python train.py --model="sound classifier" --train_examples=39062 --win_length=400 --head_dim=16 --qk_norm=false --width=160 --momentum=0.95 --warmup_steps=730 --adamw_weight_decay_other_params=0.01
Rows from block 3 of a small sound classifier, named by matrix and row number. Rows with one number belong to one neuron. Each number is 500 + 40 x the weight over its row's rms, rounded and kept within 0 to 999. All counts start at 0. Numbers have three digits each. After the name is the row's rms in percent of the matrix's.
Before each neuron's rows are labels from the 100 clips, of 14976, where the neuron reaches its highest value: "lies over" is the class under the peak; "loudest band" is the band of the loudest frequency at the time of the peak. Only what is clearly more common there than usual is listed. The data: strings of digits, spoken by a formant synthesiser in many voices.
# fc1: second MLP up (model.blocks.3.mlp.fc1.weight, 640x160), inputs 108-159
# fc2: second MLP down (model.blocks.3.mlp.fc2.weight, 160x640, transposed), outputs 108-159

lies over: /ɹ/
loudest band: 500 to 1000 Hz
fc1.577 061:473512554529505457473507464524475456514489561451528453501533476539478515466496447559508532499573510478524508517521490510529549507463474546513459553560421506
fc2.577 067:541492455530481480524534570506484535404493526551521504586513546492524497489536521484528423515455508570456501492495564460506502514602471409518468437458509448

lies over: /ɹ/
loudest band: 250 to 500 Hz; 500 to 1000 Hz
fc1.469 068:518500560448479501463491452453445466532549553543474514482508485538586538514494459536482513463552507587461466565541549500544538526497456519468511578578436481
fc2.469 079:494506448538456487548524562537504544488518495425536503566498513451452470496458528499483485515485493536523437477490507467472396538550469463520448514497530499

lies over: /s/
loudest band: 4000 to 8000 Hz
fc1.477 091:536479489480453526539466554485517492526436515460478553533505451488482469560478504530511451509482537408434560548433536513473513426499519466462456514446550544
fc2.477 098:489487530458494469462521450600396523395508508495467440463532558483505513414540471494479453447505473532514455498506532466404518573400491469515500458558583453

lies over: /eɪ/
loudest band: 500 to 1000 Hz
fc1.384 129:481499473519500497445492435476487521570461522494386514515542435513497591511468463565496547486552479491566467510507467563497481518481497521514537495539400449
fc2.384 134:483472522517500530526502542511444464411512496514550523506472531492514479460471553493518462483520555537442522545521533452459444509523415455496426480568520453

lies over: /n/
loudest band: 250 to 500 Hz
fc1.28 032:427501477550510433544509454542538475512503528500472491486494510519426546499553563477485498572495513468517535492460470550485486574459489539522475453505536485
fc2.28 033:558479543427531554544521551458492516531510454527450534481514491468517483513494554494476483498452504483484459508478489526518572482513500489514558540529427569

lies over: /s/
loudest band: 4000 to 8000 Hz
fc1.83 032:481492474453472488488504424523515461478575518460484478534476517486461506498531470502581510546484468481486487582472593572536523522500434524453469432496492531
fc2.83 034:478540529552538574520466533443411536519489545561527508508518467521464516597495526515435488538459480465531533428533441456496472492512502447552447539503527485

lies over: /ɪ/
loudest band: 500 to 1000 Hz
fc1.211 122:499539564398490523493523471428401508498483461480467456477451556533490538525503546457462513453497522572469487540498455478420438472475520465520551509524502461
fc2.211 126:519458481531542493505470499645520488417514537464463503551494559483483465478460472499569460548480464509504504504419512532456445518475438467550458528455530464

lies over: /ɹ/
loudest band: 250 to 500 Hz
fc1.267 026:498495554497491404452522480511552527477533540515478558522552512428504494557512511566581444463496519483520513494483412554546444528518466478493531600544436456
fc2.267 031:481493500503474541564525520493449444566482423551584452416459506561543539448475468484496540556489511511445514515501549467389539490501514572515418435522595525

lies over: /f/
loudest band: 4000 to 8000 Hz
fc1.143 087:517487426529555510442484488498480494496456443512463549527455498463499509586457486485502447455463491492532488560451573540456570451542465421480513499510486517
fc2.143 091:545530571505459478524525551537478504438539467488513523508529511485552498445514489513447482573553491454468494439508442521471529513436553524546488521546558483

lies over: /f/
loudest band: 4000 to 8000 Hz
fc1.223 183:449478490444528593491501518569471486426442470588510544433520528409501472517451486483478474454457490465461495533492572475501421538481512432443462465544561476
fc2.223 170:519487533558542431503478536567509540520512550489466521560499543501524465452524515472539408539499557493507489444511491576471555447474529525548488530451525539

lies over: /ɪ/
loudest band: 250 to 500 Hz; 500 to 1000 Hz
fc1.575 111:495545452513511447525536441463468470471457540502525470521498501550486534520553500485442433539530527442469438516499464450493543566506548557498479515545434485
fc2.575 112:502470502500530520444571579584451489480510509504476456571519502532516464451466428528527473529495567565483507502491526483426510513499458516575516527532534499

lies over: /ɪ/; /ʌ/
loudest band: 500 to 1000 Hz
fc1.282 056:517452499496533463481498442517532524465496470483474543516455523519481478467531432464473473532507416475414421429424507548424525537499487479474514567454486548
fc2.282 068:506542494486504452517497482456443476545524508534524468430498479483520464561529541566509444511519555466517509530508472463534528532438530571488477513524487519

lies over: /ɹ/
loudest band: 500 to 1000 Hz
fc1.216 049:583520535549484550479517494503501460440528490476546481509472476548518540521490497566443491527512565492519455423505462392573574523626457428528524526493552540
fc2.216 052:446482424513510479483502511488528539466469504500473559530523509509495475476514483488501540466489460548509505516550495513497447529558438491560539523496473453

lies over: /ɪ/
loudest band: 500 to 1000 Hz
fc1.197 149:493411536504546498482515503528457516477496514581492557484535579512566505514508436540436541444506505483464467575528506522544485464459504487404472549532492516
fc2.197 118:535491466588457420533545459623456463526453499449510587497507474457512479488473502459567401474529524514516577475475504512491509529515531548536487463475511501

lies over: /eɪ/; /aɪ/
loudest band: 500 to 1000 Hz
fc1.408 082:505558482497480521529521509499511526546499476498474445494458517464520480464581462558442472498512492472539585494529501385491490491440461484525512494515495447
fc2.408 122:474465490455569473520490513607509453508573590455541440539527523487527509407409505511541535429517589611555451505422476524455509476529484509507489543454536484